{"model": "audio-text matching model", "dataset": "short pieces for a synthesised band: melody, chords, bass and drums", "train_examples": 26041, "gain_aug_db": 10, "time_shift_ms": 100, "n_mels": 40, "hop_length": 160, "input": "log_mel", "spec_augment": true, "win_length": 512, "encoder_arch": "crnn", "encoder_norm": "batchnorm", "encoder_activation": "relu", "encoder_channel_attention": "se", "encoder_depths": [1, 2, 2], "encoder_kernel_size": 3, "encoder_stem": "single", "encoder_widths": [96, 96, 96], "encoder_rnn_width": 128, "encoder_rnn": "lstm", "encoder_bidirectional": true, "encoder_rnn_residual": true, "encoder_rnn_layers": 6, "fusion": "cross_attention", "tokenizer": "word", "vocab_size": 182, "fusion_encoder_width": 128, "fusion_encoder_layers": 8, "fusion_encoder_norm": "layernorm", "fusion_encoder_norm_position": "pre", "fusion_encoder_activation": "swiglu", "fusion_encoder_mlp_ratio": 4, "fusion_encoder_head_dim": 32, "fusion_encoder_fused_qkv": false, "fusion_encoder_bias": "all", "fusion_encoder_qk_norm": false, "fusion_encoder_layer_scale_init": 0.01, "fusion_encoder_parallel_block": false, "fusion_encoder_dropout": 0.1, "fusion_encoder_inner_norm": false, "fusion_encoder_positions": "rope", "fusion_encoder_cross_attention_every": 2, "residual_init": "none", "optimizer": "muon", "muon_scale": "original", "lr": 0.033, "momentum": 0.9, "nesterov": true, "orthogonalizer": "newton_schulz_5", "adamw_lr_other_params": 0.0018, "steps": 3000, "batch_size": 64, "epochs": 7.4, "lr_schedule": "cosine", "final_lr_fraction": 0, "warmup_steps": 600, "weight_decay": 0.08, "adamw_weight_decay_other_params": 0.05}
Rows from block 8 of the audio encoder, named by matrix and row number. Each number is 500 + 50 x the weight over its row's rms, rounded and kept within 0 to 999. All counts start at 0. Numbers have three digits each. After the name is the row's rms in percent of the matrix's.
# weight_ih_l0: LSTM input weights (gates i, f, g, o stacked) (encoder.rnn.3.rnn.weight_ih_l0, 512x256), inputs 172-255
weight_ih_l0.27 098:484477552563420473526505484531502563480526589551571495470548575409470500659536500554416485506496610443426411467505504454553492444592561520494504474437485573441516386513410477475451540511479504431484511561544495531484616523526545511510515464456531417512
weight_ih_l0.28 103:517559586487564499517598471541433534503563483433474504512453488512478594506490490515512516449561562577560579494400508516522534458495536472460546461531472531562521577487459486484401471494451534573523513516480547522471477489467484447474510414512482473389
weight_ih_l0.29 102:491512552502517593448532481500439394468495462462401501580553507536481563426438418515465499530469521489459537496499450580639565530499580481459427485465609432500426404515561558545546477476482529503482603420519470505493537493445479521528460459532426519541
weight_ih_l0.30 097:527462481535582567508424424512493512407472462471462553448587429436565470580368598414561494461467617503439456515577558518441537536452532456469464521538530393443592525511456488472511418549514532535479457520509533449493496490499634570551449531481568500561
weight_ih_l0.31 102:464486512465513490463591497583486544528517507471507460546442537538507488455367413523459472548438427453441452521497510496545494368608568476490532510576518520569488404519568506614457526481629586477517503392554502448523409506527505454513455468500527545442
weight_ih_l0.32 096:510476445587432500426558451538539458509526557498422490471486492471523563581530564479455374557488527566488505590578539499536457334466462513478487519512509490550513608483472445451508514531594533427459518513493489433467382525449497444508541431575492379593
weight_ih_l0.33 102:552579523558493432412425488440456370527557613560516450468451467489464582481445550613535505573517523535456505521510507556456535476406440559450492561463563514541422399474454383475493479515537536529436469449486459500487561479410385516488509461391468456404
weight_ih_l0.34 098:564521454438475528510496451509548537517459417489507534538410551406479525534543555517531479518492388399499589386474539551544507576467552418424493572584487559428472468441582563500560534444532465503522561528480580526451471494485495533501468452481557550468
weight_ih_l0.35 103:534609564527498499518437542467525547472527476492452494433478440455461497543427512460403562475612461510530508456480514473506526471426517498520564499675507436459406458535502471518372463536530524430478477438571518521447481479529540497597462556444519496454
weight_ih_l0.36 102:532405491408479437562448475516526359461537479550482494538528515561495437509517566542499515565482453503456478612496640555459458585673480461495525505596420513494450470522575444495505583520456452461543565468460483516523550523506447420490486461534498564446
weight_ih_l0.37 098:490478529532464473476495528509488574524533536504538437451523457386482486468516582475442554536558585608516440523534477481597578478463492542524442452508468567519534516521554467439472507531564522482490446483482404467545472458425397479450539573494540437507
weight_ih_l0.38 098:484521502500581560448517510491511531469480415533490498513450466478493491594496483591517552478465506449472495457466469505495467463453475481510533546492526540401473445447521489538545450468527488496498465526359497523471448416539548510531442581535493483427
weight_ih_l0.39 100:551467506526537545541522504446470522375528489462488512412442480457561430463532513564522453492535506508489509564523470522511553532523555562538556508475455494468566585411560492520457523505529602496469500404465456519505384592521479492575500564519524524487
weight_ih_l0.40 092:580608573553532597431419561461512484488563488525461479498444454525511483528490474485531495454633455574401480535458451606546556450437563531560492478439515479660497481506527488550508512481600504415592464477491520514516562507511524474541520456462431461472
weight_ih_l0.41 096:465538472483504613517526512508519471516528536451516534557543514480564469574509549506480499533498484486514492455509536492558484512511499459459427457542405544448491529464433538502515451467519462522479422424621505548530461507529474550477430488554415498496
weight_ih_l0.42 097:471514476553528617506526549559482413470502528507502549516506448520527600542476467465486517408437504526474448469483490469551487525464540477538536551546522459521528511487547492541533471473478494549479518467481522469593494506512515549471484562600446405539
weight_ih_l0.43 094:459486544586501373533536542611536431529499536464534478526560422536495513497478488571492509483540516472468442530590483488428446464543474469449560509565436406554445572442486499524490472412575499485563501412508628546438568537516501537475495443489502461499
weight_ih_l0.44 093:508523536494487523553480484409515492516533456487484529527569532561482485492431462508425454533543496436498529585486533461638463481498500514546480443506511561473441491451541511510492479464489538511553558437538460435538520525501552489371445448541538463504
weight_ih_l0.45 099:489549517621506539538474478524493466510502411463506528460492542477509672523445539590476585486394548581505480534498544595497546543462432478422513432450429498475544489497446497497552508419555495509571498492446555519505529459468542474445453524477531508494
weight_ih_l0.46 089:461550475552528448503582498554528435515514442537519367529524557449461483515464529457564541471464588528441484446517520475490485382530491568493506486458472448529493552505494637446520527524510542502466508517572491398584556530495434482456546538509511450460
weight_ih_l0.47 097:509535504537516463443530485510460568486576516450502501531377575455466498487553538597533532492572545502587461453493420489443457465483477511457499494425503545484541518556479460422461527551513583485437421439488448445537347561508426398559518520587567487593
weight_ih_l0.48 103:495484439505497530385490423450571459485517437386524473637585517531464414477519567465557512565532511634506550533513525475496471522461456465572383501580465595499495521547494497513516449442545512532501555437485515461543384452432457525517507500404496500520
weight_ih_l0.49 096:416572392421512565491454467558518492472473537405476557546473545419502447512462558560476547481519451410571460462480505498577506522505398524557555503538595502418497479430525494577421412518429551536566557459531475487533598478502507430560537499487520505490
weight_ih_l0.50 097:601566532430455521443500532489396490497414459500525578589495558505481444488554408473536478557443501483451466454451505631512502559494412464532480551481523521579580581538561511513524506517490411504468435446528458461512537540519454423446497480555504502482
weight_ih_l0.51 097:526636522536470520514527498434626511443461474505494485542472439478574555488587598525504519504464512516470504543507467434467488457485422532482545460450617605460529489472537482506494497539593478523575556472556555498518484554510451454484543480499511588527
weight_ih_l0.52 100:498525480500454471522457573509491447500623519529547556535553482545490522476510434499581491510511444523462505469525535454346454462539525482519575449516530445447375574478498551525524551491464570407520427528551498447426510493576491528507500538436446466472
weight_ih_l0.53 100:522482405442533547490528487540437493464442571528522525525357401570482548564421571497492586502559532418502482481463512512470588464466570418582512533543526435527530467516523508490554475595498525457532491538563508444475532435376497533564418543509481529354
weight_ih_l0.54 100:457534549554469516443525534416421469645508496449446483402632388516543590556503464453589506472571430513496487479491536485484448487535445532562532415479451562489537527528520520459516344533502449453492517469601481471538549471521609567551551512526493447549
weight_ih_l0.55 103:588544554519534423551475512475510540477425589477437495523525534504566506523457481548455526523443507500511417450556549434439515424505561536541440513477537538467493461480559439532337516567469466529426496482445576452499510501473487532548531559511442464447
weight_ih_l0.56 100:482533492385512362561476477535428447426521501399594479523580421492546514457566407525476507528593455471528426444519568511491450455502460527421424502462554538549454598543459556446459457488609448624524587530480483519571498508467511463440441463465478576534
weight_ih_l0.57 100:467489548549542489507386567420483518546516522521534530400495430539448536518524467456467501559423494569463471475515412470405496477491494407580507461505512537445505600500524509426560536501408531537356466459494473421499514503490498517363437551514497423578
weight_ih_l0.58 102:509482545487480488523520526491500428481523381427451501471473549531508464441560531449451528485471430586456538451472549485404542485489541511587573577538518519463389482550604444497488499536481473590528431437540554492580402567536452502500412565508442564534
weight_ih_l0.59 103:476508510526378419519537451492453506466515470462533468530551436453464600482443613423478426501413495476554551565570474496492549470630532502559463476500464532477570504469608433482458464402546474550667572452507577509495502538587473514486498481482539518614
weight_ih_l0.60 096:600520519506505542488474423473687443572500526507568482449541565488531497498449531597376555494618501592622454427446453534464539484429531476436577479513547529493541356532591596521481535578476498526435448466424498558460472524597509470468522445477470519385
weight_ih_l0.61 098:495563537467543441407507439519518377538492518481521488490491446503450512496494525560538496479463556495537473570531590573491466473550479461499514521494478497481577452435606476494470489450621532481461500489503515437409558407546501452563490511537485454594
weight_ih_l0.62 096:517442519501512569519443544472459498589519427455451509448474499508483457514494559546543558468536528564534582480510580461553417544510445547413471505500553463383540526424435500480490503454379440580455479448395490461533493470586470499563437427473507489440
weight_ih_l0.63 104:479588466484452480452500494435445436433502503441509456515532434555490627484485482463568465502506438460537477511492526458389516467516561439436431545525570537508556519456578606469472578529574464530485452485535540475470516582564492502571475517503584401549
weight_ih_l0.64 099:469532515493418486413459508453445532544581493589585514523422563520561527482513395515447510494609616550527591550517447523577486564502477582453532534540439543514539397561440469429531450453474540520576442531503516426501446519534547524489478572481446465431
weight_ih_l0.65 094:450453526524584467393511574569445449505506565405524526511537468552539470464523520524494490553576559558530484467579484526583458549484402548525583582430446468481459430465556573474574527490526611389571481444523475467530502492521476448518559542549430468458
weight_ih_l0.66 097:416480457512581495501532512493489525605490440552562572517309529556507579436414487468551481475444545434428515441482475508531551500450472491548510573490592433524437509470490496503518573504545483517510559454519551529424529519550572454492477485509452441577
weight_ih_l0.67 100:537463518475441438559515467505490493480507501590547454527420532421510509478564583491485475522555551626528442514433512515508551487494346574488528471473522516450529585487443474523411457508457510547510467536499500435472430477536500516552453543517538508527
weight_ih_l0.68 100:471448379512514499398578513490575537499444496453454542533384507533518554450445555518476468546433519496493532456537568519446528517574514373471455486498484517403550496471498504494577419502523527480449553503548490417519504513541556429423383514496542464588
weight_ih_l0.69 101:509546461517506514468550548460383441479502465620557497610488488499500527574484425562465607566503524498457534498552475473497439610412483485558551541524557409432549408479413486566420453439461532483472531440502460598560467502455504569470371465464461521561
weight_ih_l0.70 097:499431669463410453409479484439486493441534470517496490453464398593484564452629528493472555423500528437578552500467545484512537468509492526488527522471482533589575447454463417479577459545455465528463487469480407533489455535573473515495505466530508448479
weight_ih_l0.71 100:494498564408497458534540514498537475464575490544544559546421501494497514519586505465509497511544506567497489522532422487572505520480557544482435500494481541541491493478539517529491479437557534525564375477486543477479459458439501583521507526522482517497
weight_ih_l0.72 098:546533456546452427544492480481493553493510483487501487469483553448481452501509485528486534497485516453496499412510568456601507599499472447446537503550511527508456545407488486346504413563470448520499466597530422594544591498474582523592515516484527528485
weight_ih_l0.73 100:461537543488561529557540452454563581507520463565481521399602417530448514494477529445542532499552391583462450539461546502461515498551439446470447482464451429452444543437550413556426482525553439497517522503460543530470496605527552532460535527526521530546
weight_ih_l0.74 101:484556473556494432553501547469578502551539484555526505499556477429516491543510487470451498503578540481506539440442493399471527468454532479426365518543475480523542426480546523502472436476508549431556525521515476493509439491487481462477497520466543484411
weight_ih_l0.75 098:502480482566441490466540499541531539424520498518498457591527482601564494499520541502515442509456462390581464559503571533455541444500411487459542406524502496486555486456533502539559509553512562523423519621477462502462582471430518473407556411420479557536
weight_ih_l0.76 104:435529416482563482525481527519456548481520401467569530477430479515507494501505480417565427484450445479451461477541472498615518545457467433546484534502534476513476647527416517470481511435518490476639517470479384559427581481570462506518441522568493585456
weight_ih_l0.77 099:483545543543457450513468476489466424466448496552552443538611487466443471630365522539567461482554549431600483409472474483551393485367386522492512550520502510591484449395583622415503457513467569565387497590518547458459522427484490537410509464439429455516
weight_ih_l0.78 102:552520505533548583600645534471490505474466497493517433513509631439447564547453527435553490565531542487554494428463411510483545518576541517512431508521434435492511463523555448332392473516518506423482430484482512589493455524470500572525511530482537383599
weight_ih_l0.79 097:579487393500489433435474595449514468474656519486533529438468495623417512579459487494593490416527547512403544509547460509504551585612490443438508494459517521552493462476514575449441448444584524480460485389467528497544454526520518554371561465475454456540
weight_ih_l0.80 094:567468445517400538497607486530474529505510586505447526519524526533556458444452516458446473432507486412539426508611501408550456508532476334512468449529590484407520496553582516435455437541461472492526368479505512428541495529533519464388535418570449494413
weight_ih_l0.81 103:542565526475504523415496577597493511614405499551508599511484517536511483504513491530529501488467536427481532474485503496430510522464467576463489544468514471583548486542507588459589583409531518469521412335478562485452383467541475538531488538419498538495
weight_ih_l0.82 096:493454537493510509466521557427452463470559482526482508551497518462438494572637446420573416502531433550547498478533510428591474471552347571532584554461514504428442465529550440549500431482443422499507495449494463498612525576562537497530501491473484423427
weight_ih_l0.83 098:435567488390527470383561613522465486523429474494579478524456561467625490504577515596451575508463545552540560459462488449482538447562458419459539485555466485506499507493482448450530457448479445423454395437537445546505565512543492504538460471465492502471
weight_ih_l0.84 100:506463418509551478470484545482451473500495429470523444549567565415546395497482442512469419511537506556438514475521447528477477568570595440560454529462383464510608477536463516521477578567462564461479407586475458485532524486477514510504482472494564500601
weight_ih_l0.85 100:452462556495499541485523461447515468496412531459593461566394539485483399553488514486503471528569429574479510510444500581494468584483590532381569476521442614530555474569550428452459509505454533509600514508442409470503544422467595515527436529498463526524
weight_ih_l0.86 098:538532505557530563514410509508466465445560462477495600550486497571523400508469550518458504365480612516475521509464546464440387525610502495516492461510545501401553490552573441532530527450532424485482534435517469446403466509478488528460444574514526490626
weight_ih_l0.87 101:490543562454453482507577460425524534482460572515473450515539516619479481434486449516378539462502483482444512519444549455471532482414558502496455479469542530542510451545487521508567418468486465495507394523543507536473657486497453584527484531561419505529
weight_ih_l0.88 103:368558481455453471389479472451518593472459520522455478444475457457496528529599545560352518473431565445490514551517442470438511477527348559499515533546505596450506591479494461428565474369485566471487532365453513496555464493533512544554495502506436459532
weight_ih_l0.89 109:494492504476443498537484544524523486423466497425502502501498542433518526472387577584440454458530474533474455477554470524612513390450524514521533487536571476443509399474559561468419556469521613534452543484512589490526536488484435428516467441455513449625
weight_ih_l0.90 096:485489505504522480510487501533402601502427513466485454501514462523463425532466428494474494561539577458493518567535511480503518426611509581471499572472525561586554566439506596486534484493606491509469476534551430421434374441452491436506573503541503501581
weight_ih_l0.91 098:499495496471509568545452511445430546516533494532519607485483415452476524511437475579565543508586575452436535428483479407393598571554478517472584554534351509439520487539479471508482458522506439550463440475474559546424548599530420545577547530607448505507
weight_ih_l0.92 096:503436446467511569468522521494457557518543442372484508529446438477477572529550514595496527589655484487482497474519501519466540442565483479573507514512493578538513393475387520429453482452468457554536499558541525461493553484413465572539501476439508467491
weight_ih_l0.93 096:482577569503521463527478448478451451549490460521511472487483500363450546525482657523505510497436419464420525444502485455484433556489485469532500417551459441449511479543600485382531532537440490455527471498528531517483461507532478481441526474556422445453
weight_ih_l0.94 102:500495550508382411535543543484476606508544428483561537409457443517500538510462553543521513538491473535527426487538492486517548484498480502456562460525499648453497559531378512523471446511431545565479502463491415455548572549595544434484443525483457502472
weight_ih_l0.95 101:510455518497508534492453418545526500489570563572395481324560586497548535554398479473425463511468485546487555568504467466451407543616485520480468490519543488519483518493615476455487447468469513505473624531525528543625517414515366515504546498551537449532
weight_ih_l0.96 103:410460457495525454515474510528461582562486566459495569536579501527471574462431391572481526515505555555449523495506471523527547521488509494536420502449457465492470470467452522491503547555559404522653513535522463416537477544568520520443468519466468503498
weight_ih_l0.97 102:451474540499450505452518517499477554617473455452508422461577431422537453541502623426476488511440554445455512464432494498610447549427566436503473490536441513535515508580440397538556549468517367595505475561489410497436558427469537550473546539509559535511
weight_ih_l0.98 106:429505493491536571523428445517453487487563518441495481459525480451562464508597562453486511528346511463556497486496543568464531525558500491546422471544509418458447552474570530493581591498530333554570399453481443502457509481499435538502459501519483528476
weight_ih_l0.99 094:451489545461543495462500506534515437575542496581503510515507483511468504494543527552509560504507494509532538629556522514427498398515547511470525466506456528403442525528483454428500568522481581431416627437439511537546574537515397389570516494470521464391
weight_ih_l0.100 100:560509356508494496511466526573553553454494544409586462508498631428437523448432488475437584565593446429446539488425550541498520577552438504496579527530497484499439569545522495442565386442560551479524525552476459494469490503426556497504586473559412506569
weight_ih_l0.101 098:513611423473491462490529429423546464395554557505503503487494556567425542458509468599468565514426508461474547456454596508556540478543588613436514528440479515504511500552439550428497458586493531497495512512471452516468538516505529533549409467419524446528
weight_ih_l0.102 096:441476606468517464510552436568557392491480500535428547480411419556524417542465527535537531493518570566476580523502555473424514559538447614480577422497522514508425528451494508459536519475496507440449541450509504485499456587546504540456463441470521520575
weight_ih_l0.103 094:461479456441521488552417418577488435496547525523494480545486443473494408559510521437500551469545506472490493438431543491519445491527588498562520552453667535433446493501471456439495496545571493559509497439586530535494521518450477465438501474539532530564
weight_ih_l0.104 103:433511552576439510434495471524535514503529489477419475480525480489496565636448475474452536531435550523508468431514470485507538431484538485528484474537563393532545474531525435481423465508513514491593535511541537513491530548455586481513431500522470483591
weight_ih_l0.105 101:480522519564536439515498469483531549456494562480545439532668532583494493442532557465432600497509515543491489492468471530556501583501380619486517496541523447507421447452385430530450451507491451502472521558435442526546412510556513510526509512512580467509
weight_ih_l0.106 096:502380548526520534430453508369461511524560533533528613437492376466570494538541448570469474452493540499488565487509479535570518502520524509470494486420450514493476541528428475411489460386622510491488488535525558492494471448538526566462432592520524525459
weight_ih_l0.107 098:541568497451469507452512480459507562538493468514526525477499443487487498384550555493447528531428503393507557473466570444400566511454457546533466480577477568569589422545477440463495512608656542478502540498395536464458613458486535506481505496439399496498
weight_ih_l0.108 099:459557534461553424540513489576531470443463470504400513580500514435486511515504477524570382493473477456557488550405567474444514531501463439542478455494478549509459422492569458520480519436547456536403494519410570551407400523614477536510511508557535514497
weight_ih_l0.109 101:495422528545541531509501487426534523473361473517538594492532588484421409464435490474534542444592514534489517472470536505519479528577432490474479492507605540515562539472568461453561547502484498511539565470486490522509599480449520488644546442494497554494
weight_ih_l0.110 098:424517634532537443569523502516605469547468521488487449414511572577590532503425498513457554475488525519424570446522564450519519509475551540472558553460527470471462547493530491445514455390450561542520543509411479511555562447501482495581537518449636486523
weight_ih_l0.111 100:500534479514468516537567512413529428600544557518525605486462521539493486616382425412435526524397520481481533491460487490514545545512597544546481538464523484430457507575572340548555619507469503483440543499469445560441464511383484459541503487573571514501
weight_ih_l0.112 099:442414499545590546490477412468508456462579471509505469521484508550558441493469473453468483548575442455430468438483449507454568517604516571540470481532499522490465444459535520574594626504449649508498492542460498542481414465573588548474551448545451464473
weight_ih_l0.113 100:518523582513489448507539468445512548483530486495442519488458404456523477554404525482477557482458512445506524451523499454405509533499454495485538480487513491382445453491498501516480549473546476527389557495496570566440503564497536512388527478474571492518
weight_ih_l0.114 102:544464551479507551436534529518489584518484482483535528478495498504592492503532527498403464433468479501550475538454508515561622500476600470499526496504541593521489506449565484512569596483498504417478468498509476498529451491453523483476512592462453550525
weight_ih_l0.115 098:516445527459579574478489504551513427557464499505525555418530466526515478444501477518632393470407458518420436449483581463517439563510524422441533485491452489543460472459423471508467533459488576434551583573427483579391412490473399491590514486470499504532
weight_ih_l0.116 099:542504451474495538605523445486477512461535569510534510500452568429480494522461443520459466550508425502429468461540585461478577403509426529577521519585547425382486507434562524357518507507555494439452508480555569464477500489528547573505567461499523573532
weight_ih_l0.117 095:410483477454510518545556504447486521578512577514580454544509524459509542570555461514503534446564560500515439554475525524413542533486599414550472480543504595502454409538503509497484531553467453517489450568533527504541504542514455447529550559511539557467
weight_ih_l0.118 094:447504491502548474569457462507522472484479523496478474488453493444493483376459518466496440473490484398515497518480483384469494573578490588529471495559503493456453494464527542573520446471590593481522446457515595527521556555483508403511535536412519481659
weight_ih_l0.119 112:559553534474423485510529508449519485592501433520440468537544508503444519517475506511547471513500434440526537518469442518410619499509538527468509430561533489622535448452541532547507460446466486529450490490477421448492520507513434472515497532509497540627
weight_ih_l0.120 106:480486534548554464482470440514548540461482512409489497473525610608459503411619512430415544481580502457481530501524495474469567441470535450472552496539510491461501466513590531438458534581563456540505437453517508577578540484534487449520612444450480578477
weight_ih_l0.121 111:507472506584573591430425549473558394532487442561525538528467499436551445421427514529516577495478506477542511451498502586541508543533439534513431486545498503504586495475502596543459486511497515501527527487416483493516536486532527530516433531521499516477
weight_ih_l0.122 094:525416468500605473483548506453510528479492468492500421481505549624482485453484535510484526529472499436539529571540473502393476498521492536495471509478435492532471503561462647498457583428477477591519476497457518597517418486562573581580514484520423444540
weight_ih_l0.123 103:437451459526476498481449417571496587512526561451512509495523498489496461571512428411483524567624502488544470632570558526501433423490553419546548495495459466537481511508455480585510585562443503469438487461511500565503540463533390461451525556492511546498
weight_ih_l0.124 105:576528586518481565554468473519568493513442451538427485586409521536511522503457472508473457521520443523501569533456507533577490545515425514487509505532512517397427419492667479547484480464574534460422574377508468530589564530518516457385452452481383416479
weight_ih_l0.125 104:513523492538531622487515539562498489437438400505525485528479463539488470481484459486520454516547605510463515579484521503527500426455422403458532492563509490542535434400546483490444521460486531556467660548566461534421445448471588509549396502519505470549
weight_ih_l0.126 105:487487432472448500559495511458463570499565428539404437533583506420555518443485503560423503512488387478533465569513600488398492453491481561532526437418451477518486498432462458572459526494496631559481533554484510531546424491585504504478502521412516427428
weight_ih_l0.127 100:514528541505500564511483470541555441503611450500525488552402513501584446533519507496592524460506512500483557526479462553555453483483313408504505504464495464422610486446547508562458490477490578464527451400456542511443498565593459512515504559484463503442
weight_ih_l0.128 109:499470514592448432509540494477453437474503502532515485521435457428512570527434488400518503498458532537513458435476509447535478441509630559510455501487524483468532483453509599442488489550431604579443520515524578465446494548479509427477395549560482472520
weight_ih_l0.129 110:448446493488529501533519505489444424462518497536492412579467481506524446515557444459530497468529472479559507506503493516556457480513553449511435539505477480524522485522483532494512497544477483398510558446536542511425556391542423467491638528480527523537
weight_ih_l0.130 102:561594499537483491533397467420588500514435552470405428487501523443460484429468539607449479510501502497466514526466511483514514550550534524446467479486523518574504499536370563486458481556560588434434479503464408481543499558592513461493487431489527475536
weight_ih_l0.131 101:529476417537511572419596565484413484476500513526497518500562433495513418551429434479492449553418510453464429489516511521430559510545563453479446532494452487492482519383519497415533483485548456586566504456449471501507449430531618579470391530604534478565
weight_ih_l0.132 096:411506483550491537492475563511587517555475507545590560524521523489430562474585496475455531629443505583524499430483487496440501599491449521484537512552482476451565481474519514470413536468405545536549466594446455477487473502514389526498413536588495415472
weight_ih_l0.133 096:493579505496514567457467455566543469422597456479532443526476549513460472502486567541428493523526533497494457554539530483500476442489609448485528493530550498499415512564491460533546604499500466564410520496467465436519472522518449415609496486514508508523
weight_ih_l0.134 106:523559440496494534460620407439484482486567509526523574452450385523410498475363389487460501488514541482520612516494671581525499474521514502539528537532518426510475510500546478441473549539511503503406514503531459481428553511573505545441457400468528460628
weight_ih_l0.135 104:508438444442479501473533468474609503469559498423527435542608499479439507458491472549431502444479522534470554561527561472428499529531464571432542542476347457549452557532608571511481492563523386500521533515442464544509546519553472426525487485480523527449
weight_ih_l0.136 104:547407503496497499566547429515566571539474444496547563478473454455476455519507421482488547482548543386448488585471482495548601533416447547563464493491461496569584504555574498439578386429513465493530461535539469504438504463587594438584448458542490463559
weight_ih_l0.137 101:478572430452524530459540540523418579545529520500470502499516500411614519506421503465445473503540437503546485498494491521368473559530486402466432551509418559519484471523450519562359552456494495430476514585457480521439404476535436570534394380479508563547
weight_ih_l0.138 105:527563526562502542489443601508466438473517447562509504495399472483592493529598420553439637462510568388485516529469480549482518526482517474497533534501434443542494441538514544452644484519454577441494508464491462481516538501508484530528409569539509508449
weight_ih_l0.139 102:640446460538489505563544500465531478575459561480436533460506487500556474435464544517443508424467548444444489389561540490407433541591632543477513479551480503410540491422460477509489435491474483427400522489478485544592543502463489493584440562543573514530
weight_ih_l0.140 109:446503535569452484469401538560438595500398512521556485500509455475528464577624468482428455497573470403451455444391511523424485475630499505453523536550557480537515494491494394497519499498510550493501570518458490586492519498431583496485488534485585576537
weight_ih_l0.141 110:443400483537381474495532338538416556438541565560575518492550508467450492525621461487459496513539494512493488534487526533578513554496430354455507539547487464523430440493484513480442470578472506605504412543487495429512523502546452531565564495528466427622
weight_ih_l0.142 097:508484612457569492576532555549547440470500535492518418520548435476469456533586659508597496525514583542558478548440525510517432589511550460452438557600504369422491406490457487500493494453517477472469492560464576508527466422516520542541540399500545576476
weight_ih_l0.143 103:518592469470465446478558518568434544564493476469520493458609529524500500536421526453450467554471443333476521353483422515506513579476584508512506518518528436548540518474447439412523385539542494570489533485566478495539449477645508557433440594542568429557
weight_ih_l0.144 102:423437428401445488488538486515521459492619521442507379523513458501469561528474595545510469493465474547479515478551512534384515465603476538496567477535462489462511589459496461541535697518497532505490560489553517538595456513508580445408492468520576538542
weight_ih_l0.145 108:475548505524557451449502445451428584507535541549515422542556492480500504460443603533412465535569456499422528534508467569407400504519564458588457495483542518468485526552563533502533496509542522550543493593464531561536488547529382575529422494465518418574
weight_ih_l0.146 105:532442491421472493494475500544506422547472543587475431521397539497474485481521607459547469503535539442527558432524562439654494533502383580412513514484571538554531397413465457506461509574514505510513565532518549556531426550562359515571515567552479475444
weight_ih_l0.147 103:502413396515509533437527543452630519535482528435467586459494449443452521500555519529500528570468415577495526468471461467544571489481473415496560507530559533370608464506527517506404506520519472454424534496508495512446527448499561483450378535505531596518
weight_ih_l0.148 100:513502547408517496459530514531562522549531570515477441523440555475488513457483533496436449480525496458555532410462538522483501508524522458576561513517464597526444516500483429443595519446462479517546502549409474458519541534486437533502413536471553546438
weight_ih_l0.149 101:474432551524508485470516470577442536461512398555538531556458501551453502527552485475545537520418520618512532571522418516558559494470570516475468538493525484521472536531540478574481531533405500562415519526574587543505549647512430532482498413515492473513
weight_ih_l0.150 104:459496455500531535488551540538531449528527389457393413457522494468520435482473501531525518580466579452402478510424443473510497402556467362527440434426526551547519527440468554505577429518581507530608544486554441473508421547463558518471519582564413469566
weight_ih_l0.151 103:412532585481422467474456594463513487490576480563486491458541454493454388474423429452454538523421501488516439537437431515478525481511450594559489469559460556494455448514462387532531562515523467491475488457551517512482576507517519505494514513494482527561
weight_ih_l0.152 094:593482583465548482567584483466518452497511517518531459510586490496522550471475552483408532550516471487553479459405440471495512485557461535524567529536446553563582554508559548467490573545559492511508609521529405468549422477552442489454559473522475583517
weight_ih_l0.153 103:526484498436471442514518548476505484452451441505508521437515469524525484426456472474499469507545550496506416503508544482422451595528438547533525437497479494442513483478424532547540567501477520483585514517565520526438509490497463499507489458535505499367
weight_ih_l0.154 108:510508607426525537466646548416555407546544468455521430527436544564483455492505518506400513480504454546560497530473489464467547379578531491546485556534531501606532441456449509520564574479531496494518485534538466528500541446502521504478482564561496417506
weight_ih_l0.155 101:477496495492535415535471612511547489376518557440531495513543535502590415613455486558502582515485476528497370411558424462585473488496446583474468456491485389491459427512526553525513586479479492458522468560521496486491571553532510407435511421483521525501
weight_ih_l0.156 102:471573679500529550402555562488452578476536466559482486436506383530489501436450413501469527432570498502560525483508438547513479555508465482476485493519504494467491560459545496528416463432453495493510499510356440550461418521482469567515520423532474423380
weight_ih_l0.157 103:428461591617476660507555581468533503516490540413539513526560530536476490563558459571504477501497511477432464448444464607576567516468576471371490510418497401526443448561537624495622558573570527463470640446476523536430445469494507391552449478456464479495
weight_ih_l0.158 108:475540511491541513560477433511521411487450425451500505516533512444524433513491592487572515511557552532505491518522489493377592556495402543479540479525491430456373476477383486571602435542474514541492520505380550524436506535600523527521460535478504483503
weight_ih_l0.159 108:556506549510523457489459474594525541548484443447472536492536491556544491435537510456529513445500534410566397485430498506533437532567484474520599488580555594460439549519598382604431521449562521503524580447522459424493522520517483498569513552530504469495
weight_ih_l0.160 107:508501492515465574517477475419450512537520532533538453483452582540514520571543432533391467498420399612442442504581448491507507515447477474509492516554474506576522504538466484437465438537540482501489478546459468475566475495465439438508552419509512470563
weight_ih_l0.161 105:597516443574519456461518465541442479448535500551520509475455553500533516517502455594536515565504502520585484517548449419525468408458514524598460525486444484552566423462362427537436547511415469519441455571507464513475489612468448598447492476519429536419
weight_ih_l0.162 115:601551517486487466599494464528496427457537394669587492541428444491494585577595468474466481537556499408568472523508553467512498482479471557496506591599478591500515471418471499574439514512490535576488503552485526471508629447534424550474479516596557463419
weight_ih_l0.163 107:523480589543398390496450535511485616456504429528532526415494450478476506479576597490521483516601418531445407493541520478524503507462399564560514527508526413450515404595423448444446396458556460482425456446473496584534435464603551524429480502465469494513
weight_ih_l0.164 102:466499533425445488525488560564458474541479460573481519465579566470467440527555538446537544446546505505489528515500546493460445475540408518514523419566369541516576474493540495449485425509414557514527569543416534508468497551503479473461471573587475560558
weight_ih_l0.165 094:502508521526564464504522549443474484485428464541588379552460431448451540497464637425546544547536556514443475499445589529567432509436493448502490513404440511459475476468489510415447454518488540419498555438549509421638512547481493473579436503519455538579
weight_ih_l0.166 096:491435528589511518517492538409518486440498463586460506548417487429503414561503530614515487485472568518492489393501467485546483478506484493541477499427516507449435446430425493490575494555537433569465460504480422511489502515461530539615459434556478520452
weight_ih_l0.167 104:541416550528423487503492550446470490391545451458430545467509472441564374584539499543540497525451484496505490528509486408495428451606545607519613545517525514469513580525572445616512503537497538521453520520479512527522440532476582464504387540494503573548
weight_ih_l0.168 097:602583534546439486444386535441513500489463481482528472497496542542541512507506499488437500472537497648539533469489449576537501500510529572518564502560528505481529483487535478486446520433515485452692420503503569573552554502467444527501433458543524469437
weight_ih_l0.169 102:520518459539508511537531526485495514503519430387537560558487567469529510476469492546504513500446470526541444496401564464453516452495441497488463455469466596511475476524484574547548451519499583548550486505584557482521468494464577517464447544583465488531
weight_ih_l0.170 103:460458496544447483427458470461443397552481399471515567543524447509578456549466473475440576532450476471522459529467511474505471552433487536546528498474592482513516597515472548448540491490534539458516584582505519487580466470489486467478490549416480402609
weight_ih_l0.171 097:500414465546518485518494484575610509531459473511458447408528550483476469473415506536554482525513505543479572475561459442465537472575477567493590434567477546553538559491496367473470430417479512500521483488575495566468534504470452514517523419456490613562
weight_ih_l0.172 104:493507541494452519433545508497454492491519464488482565490543447556485513534489513540481406527539421460471488572455550479576430503475414604562527425455524583484438554519616523470560513456466462470462463572591507481529575486460561477393564460496378505456